config.yaml
image_size: 32
arch: "uvit"
logit_normal_time: false
qk_norm: false
moe: "soft"
expert_mlp_ratio: 0.5
slots_per_expert: 2
eps: 1e-08
precondition_frequency: 10
Rows from expert 43 of block 5, named by matrix and row number. Rows with one number belong to one neuron. Each number is 500 + 40 x the weight over its row's rms, rounded and kept within 0 to 999. All counts start at 0. Numbers have three digits each. After the name is the row's rms in percent of the matrix's.
# gate: expert gate (model.blocks.5.mlp.gate, 64x64x128), inputs 0-127
# up: expert up (model.blocks.5.mlp.up, 64x64x128), inputs 0-127
# down: expert down (model.blocks.5.mlp.down, 64x128x64, transposed), outputs 0-127
gate.19 098:507466500559452469493468448538541537508490564488540505498574487484442548514471483446553463526458468525464484564524528581562520511465569427454539487456502511509497450548522412482431475522556458479528554513547567481465555531507484530491507478479471453524517475466434472572485571535527504550527493503479511460570417481487532443546438482411464516518460575485458552560519498493493530520536
up.19 101:510472533572497446502481438488494560481447561509512493468525520456431533562507564499564526533490493521467474523467477567518455526401573469466547448493466467493516445503500437457453460491547450482499512532567561462452580498537501517569485499537553486525496446491477495515489581517558552536555522515467480458499377512495525493514457547440506544538521506501529468554558508435453533503539
down.19 099:413537497400520480424546525517444507521492455507494536470525518470476497454522544543497572503543475485469488473498479457463483522413447462469547533465514453481544484470482548452554486476475528392516525619530512440503491514474514522512391515516504472554511492568491505478453421536575536555550483525449475559541545517500458422519544508520500543535546497524474475499540485466488473522538
gate.20 100:475547440409570476570530455460598476471508478543524542464489429502522488487448524500531467524431510476500482444483480529457516520542479454504477552457541514541373482546522512470493532463521530459421443512497540578512509486525531545598498493404451493455521479469508439498448528505533503518497542471530487485492558536462524490488536571449510514473480434592518519521468493528483457483504
up.20 093:534540504472553502535494477448530512526560488570453490449443489488429473555477504558494437480459521433483541456560458510521400470563582544488483540430530467523468522503564540521533448502464439483482544543536517489478518440538497517530542489466469458541523458495425525498452535465529458543500490504521421441536465577444490455475480530476476519502413416468553498541508491526525524517558
down.20 115:605466500513450465535509510476468526533505400523449514461577502469409497518457498444506486503520573467491488559503495518471478529505539565469436479547527503582509546518481564511435501505527495486526561494515576450457486472562496498522477418517487477511590468484531511597482472478538532535405458486523530523455471564531540482527396521492450550481504537432489506505535499498504498501477
gate.21 096:513526476489490472583566464448560526546515478562448543529492501497491455433415505457498524446497493480488453528538465465557484438531493437526560523493527538512476543484505505462517511482548528555506538466482473506467536508411548486540563518486554420483515417565456599484467501480476554485427522529569506525483479515526470532481469459391504500536566537459509483454469592529492477521488
up.21 094:544530535448441438531461490455541536500529503563516526563560475432537449435464554481572541485516474523482471518595464479524523498496561453437516529485516501498528524486567491460481529455502562598465490400465568429485483489479499474501569484497566517489495423498446506467483460507541559522478530505562498532449478506467459545453514506458478474507561560483488561540495532451549500546541
down.21 073:495419444514540524478479466546508512494494498516467434502498528486478531554456465564481470559557502525488451516480560563542546500484458480501438409542475560387480469483502560509549519538494520455507498554537458450522401421436452525539485554516547500541520494487517485557520489536477491541595469452489448458533461475433540478568487523564513499488485453491525475440477509456454469481451
gate.22 097:472521489573545472487447541487514513507503487483481564485424525502544467444494461561418561523536468510526509475471446586489538481482505583497510567477475493479481542451520532504500466485411468526512500483557427532477407489511512495498547509490498468468489501507489461415546482419551447492563478474515457466476499397442561465517504552517590506528496520443494551445480525532492526500596
up.22 105:453482477459502536504504486512511534505458485457510474511539490541449442503471531475585497471444528520489486510520503489473471544474496474545512544493449521489495447497507480449453478506630494472511560471483567545538495534542508466411467549519517615551491527459476542512475510482403551378492465448539492525550548544521430525471484491417444462544483455521470521519530505459533516410531
down.22 110:524495481573588475497504499447571521495509422534455482500489497514495581463518513518495481476509558527490577476607466497428466567496438503500493512501449513549554552494459562552488487466501536475467514474516543453486510515465539512592435477482507413462530542490520480495562495523540482504427468452566500451425493570508588524569485574506515445494454490482550508486522529477477512481443
gate.23 113:481489521400489489452451509517450505472497477484548497478527538434461493521568572537525502504498460468484548430476502417459423499406459530475483481543521486465552496402551531531546463517390531500485398505537507500551492526507493517606467509503530549560524522508479477548479457505512508527506520502532488499502514556482501481573417451497511538529530476538499446419464545539523524545492
up.23 107:529482468529525546550452555486482496456550475451544569477446484435491500586564511487478477496534488509482528448466548418426353489482506528468548452469500583524494509436540550560467474468492428540518442527475521529502453535411525469472476457459506465516515516462432512572479528451470444502464464496525551515494511491506550458545486490524504557554533461525498475536509463521555486476478
down.23 103:447510507508556443523578474533510498444472533531484457478488512548581526454476486507465501505473506542502458595531577624481530472522511477556472467478521503496460531543509443406551545521576466540517519468480469447466524470488459513480544535440537483501496473496452591436488524555512563495539478559402474510523514498525474482463505522429501448467454483440519530521495535458498419514471
gate.24 115:537480434515532503527506427467479532513519468556448487474518535488552492572454530406473532489457455455529504525523552566448428471550542533495445421442551476498478497499543510467491504505448548485506549551517497443495498462481526460516556513526561520578503456477487482438525448509524503637532548487512433506504466521494492430509538509509541521491480541484443468460582562579525498461530
up.24 117:560467414524515452505525408518500499510481473529436488534537542491515489544460515454516554444483503481520525487507557565506462461558522498489438399446588508503482535507544566519507464536458528464529633555480448489495443500472511453510567512533566502565502483445502462454540479507490517574550505503488435450502498538518493468482511550490535514451465536456471482519520521580580477465489
down.24 102:522491464497536539501577575540454478471564478506475537527572522554510504481435463547509537503494520534509515469464530495563522516430506481574492534519451556532517493487576514439498545443565473507496484520502512500496446457543497518385590506532452515531555438445473560547448522501456509487543464489504510474508532482521510519455495392475537525539524488437439474539450494503563464539597
gate.25 106:543542472507523463476545462566550524517471493614536521506527481520555470472466596550482519497539454441511479494505498565558521481513465465526409464522402534588551455556491504483497541471545534447518475513470511570508476500463506477429482498507514491527517436499490493483446506537480407540548524406607455518538500414481489457510481492472504495470459460517519486466522562524480518479479
up.25 112:475491453521461450503483485506508513523543603447494544478437574559452521572522476547525411461513448494526535601560512481428475508489480507547552460476497521415465496452521455518474471496446492520454554466485445520534461469471491490511517510510479568523476553506446489535544485466524476513499550562553467516466432467497540541515516470541541515558522484466501566529604561488466573532529
down.25 104:489523591442513472479446477602508481528540485541509469493545517462520533476470533499481542495508515545377521427497467520537577507467494449529463547525463464561558511477532495533540518463542561483445420483519519503525534584508513455536482456463569483506533469567526531473424505542506423548497476502473535525492475476496406467565446527465530493519493503534553488552432515563464503522490
gate.26 086:616439478516480505543457490550481533545453491482459485487498553438486499482526545475517494558473498415518512533491522487506508484464555449468475512510499463489488408524541462537459400561548471500537506464508462450472544501517469529515481534490493547545568482472524462463537468528469491560392546470548492468506626549531486501526446462535558568460462479481513559534552462484487509433478
up.26 078:447534467502496541446419534552498522437477492485455477526440519471466548542501537574469532473553542429551494497473489399511471474511501469496520497558539503446552532509410569562504505464479539481443526545574479555474510544466549479507603489536483440508442433500560535493553479488525448474488487474473521520484479588458529511548518464486485547543525492468492475473458520473475437506587
down.26 081:477511557507423553555540423481471450442578452504494481505594451562532522463482462497536467507509494560570484492565512563483496508520458496544471502425496518523420483440490478498479549429504474501521477508510521440484449492543503501450439509538472468496564506530495534542469492575531530550596421481419449486542460463486550534471479485485444486427495480432459488489444512513471496470510
gate.27 140:494452452413503528476556488448435513558488479460526486521447480467423521522482479566480552523509531481399501547597559500504517458595564476441492463492520505477479550538511548502569458549438479456544579570511492518519463486475524512462504496511475502522495435521513556500528451476478506521565503476486466451514548450500539476514467571467414518525543441490501493536508531480517393512517
up.27 115:494499506587520513524431541507512432475494475500473546502501563514487451465584524507530488477471496448549486435451481495487491545411464543420517547520507493507527492465482501520401534478501470514460444372440476496481511518525518516526541474501508493548494561440513504517506537473487493393441521542459503501525498583512458505507536489513612476449437579522503519452492459494486588525501
down.27 107:464516513464441434543545449578509533502476515518566507540475459535487577489509452469486526518509517523465502488510516457498507445575541480510518479509457529508431538515456510494556553522530583557534505503488510475570506589428541487499492549477476501438477506552547533459437518500509396570523483559549536514493461399582483529493475560491454493532569488543522504501430507485478475553430
gate.28 075:518473475571464521479518521478529493535527442464493483487445557507512526465575507464455422524498557513518468531430451481563480502500533483471566490513470488565528537475540467511480612518498563499461513448464514500526545528522550506524507496499482532537540491441540424519527547533526553494411550572447612512473496538463504472528486457434486461504479576530420507459469492462433574541479
up.28 078:497518527564506452536502499477481528510573530503470467519507554412486538441467561490438566540517467514463517506536525532522501549463486435482490529509445441453515523504510432460549428489480460511514548510528532421497468473542524556465514541514477499479583487417473511524525392474498495484510555440472450400538508520497538516544555511564561545551451451523511447508581511460456452478495
down.28 088:491463380528443512400524550453500513519478490462491535537471526488557465500536461499468461509573552517483521563461469482557436511486534502465503468444545531420470570532492522535509484518530485493545499471500521541510507507518534563525452528543486522454502539443533505592494517497440558473420516504510527412462487495482524500448497577424496467476433459503587438491558509492476523574490
gate.29 101:507464533511492470493474443580566554503473514524522509478559521481542466501521493419502541513484597522575463514474404504441526525560498532489501529529429490515456504518491545425519535476527509480507546530528477557522483470520545470515435556451494534417523494514471399435486474491546579463518458415394531529572511514512474453480472481504551528482507513554478446513487462521486473492566
up.29 099:497512549490572459494545560494491451498563498446489500527465437537555514467441522565453577498474408538493490516526554562516503506466498454529431452464552514473505495568534502478517481500501543572457458490442516470531475525476404554541483486492573555538509478514513537547472560552491450543527506539573504477445442449495475505453513523556497438515445456472522490459491490493559415445449
down.29 095:463536494554530507483485503462562543448461469540516519521462486569500511519493413425454485427454477525505476490487500527490502498469473545533509474522454487501477595545447424449482532469546510560513509506487466515436485503556517449585459485505489527435493464485547476475479486460558541437505489400520473398426445426520495474501517433447429552458493494569450542476470499470521507521456
gate.30 081:515504522458437572494577534471518505531459479449566459449544551488499479444469515551493504491457530405451530486539451497484550441548510540441494569493540437544483543532491527541547448510548498591512443452509506500507509582556557440548486528473523482461515478488525530497550520515507467515495511539526535491555491516511502432518564457463551537501403548444516510496525482446444503411453
up.30 071:493538483439469503503529460463455433552571451562490546444466454491539540438507503555557494516528613474480536422454523458542477482559453550546559580499510447531489490417487529445501489493486509531457451529492447509483544571530523544541491542499491513442479469597479500496548479464453494546537492557507507527545580523509497541512549534489478509472418524526544505496550482540514481472563
down.30 078:438525488461546434482498483579588500501565502488541484508573489456489534521480461513483486545559465574509508550456483597472517458488512487502464512526423514497443488540496401481524512457531466437505559506489449488524468508449477527463539550583547401490480458488518474474455498556502500543482552397510447484519454503541511491416505522490431502514508488523470512443480486452487433565494
gate.31 110:465460500575467484521507470456522526551425512498449560519536543481494480547507547452485470542448443570529447489529470524481515530468444448536505522502522524493523473553517503520448507400571571504483518501404503469546433459511446514441495511494489553498564434454527499474454459544427522593593601447505498486480550503483508521485543526503509503471526477560570514494489509484468543473461
up.31 089:521516526595456487511515473497494524545471546537450551539538532523486498561516530511500532487469447515540421470503435541474513491459446499499547511492517547509540461520532531456460539450488572517448529548430510461518405497540467491460540465524503506551581394443479471502497471537452530530578534459520517432509537526438472454533524493580470508483490508511566475432417518500520581447512
down.31 103:525493441422550580466540527460479456423546434495528438507543427493558480479452520509479502503496545499513504533571551522490549514534545573489499485450542459481496519451437478488507472564443461454542469520537426436509572474467471473505500489509490439511514475448436506587513477543590497481456472440514522439504510503532520453508540471507488545523505562431479466514419496521548434472518
gate.32 090:558468528520438586555510565480506533503552417514563514525526422504445485553478550484558492511584503539500465487452465485434522555485452567484562570550567441519495522471550449557441510490475421538547481504498498477506422502524487560460505467578480509560558510455472467516509450480442530540531484476533429518525539490518492496534447521533506548493568522476511502508503459510446485536531
up.32 072:489525448489493541467458451484513483548470517485490508469481507514469491480469456556428492499462513448468588544621573534460468433523515440516476536479433534489548527534437528493546470470520526490491517403541498527462530540462547482524557524443490496374474510532581530540505552472520478473450508527418479496545493502470554535495553462434553513492459488524511579536508535521537536491539
down.32 085:515536513476524537441537528479479530478474549459459528477451494481563453560425536474486446522560507496497467455504485499520564519513510504546574540503567439451570450374433532534465477547457499573555477579471480450559469507502535460494463505547498587522481544490505522589460478537443536539512481477482478448491559479533563493485495547495458521455485521510481525476456508539537476437446
gate.33 100:517460495411450491458527438518453474474530559495497539459483523474486557474455477515479528456474495424479512560469525521553473531508437487607535460479406500514496455505516567485518531436486551533489479540520558529530429538511521480489502571455471536504568508461460463525562531526552527549474450509434498502422523494510467502473489516508579448536513541585497450428465488467501583525549
up.33 108:506557455565541510554452538543552509499509469557527469521485511525497423503469471461529463541487444519551543430499475470458487518428578551393454483517532509426499518501527475506501479591480464419490551455498481472452501454440546522507492385511511468461432505538488497517491494509509496538498526529544534449592512510536492514523505444535515464546500481445529501582577516546461471464457
down.33 109:431467541485493480445456475496520474460476512480489506425453464482474495420489425473516498528532531540428487460556464496486481556496468542571547493476470544550519510486490471453522500430492515544553505475507589484514459620482425484470516547440465586449535484460547512481526525516465459489491455507486507512476514467519510473517513553457530452494552570574525564478423529535569593481487
gate.34 098:502481514545415518452463453506445494463530529513514524461494464490526501521506568556507556544454485434541470446416469505465453524494511437566528483520476593504564466462472485465462569472510598446465473530502517579487508533497521477510503488544459471418533430503518480452506455465390491533422506489563477484515549564549546422462502475513502487461481484536527459489481494484462470516565
up.34 103:504515460634491542499442497540506497515508539487552552516431553420484524537511449531541475596485530438486495519492507507548452532491510433488470454564471430481509512476497471512429524533549518427522458426512535469507560533490516498557435538577473545437479456468557507517537491478475444503492544450573478504555493481523534538457499523477463488509469561548519511481530545414500453540476
down.34 104:442563495408515518547512471449631506475465513415510521516519475558504479522495500509440424412552495608555510559479534514493465460482482554566437503488481525519442520493497513512464454519474485487535504522535437549494454470509460492492492537553502466502500485466460457509473432527502526470516428523421491495535476525448463543490485469567474557465492429447466530458512501524500508418541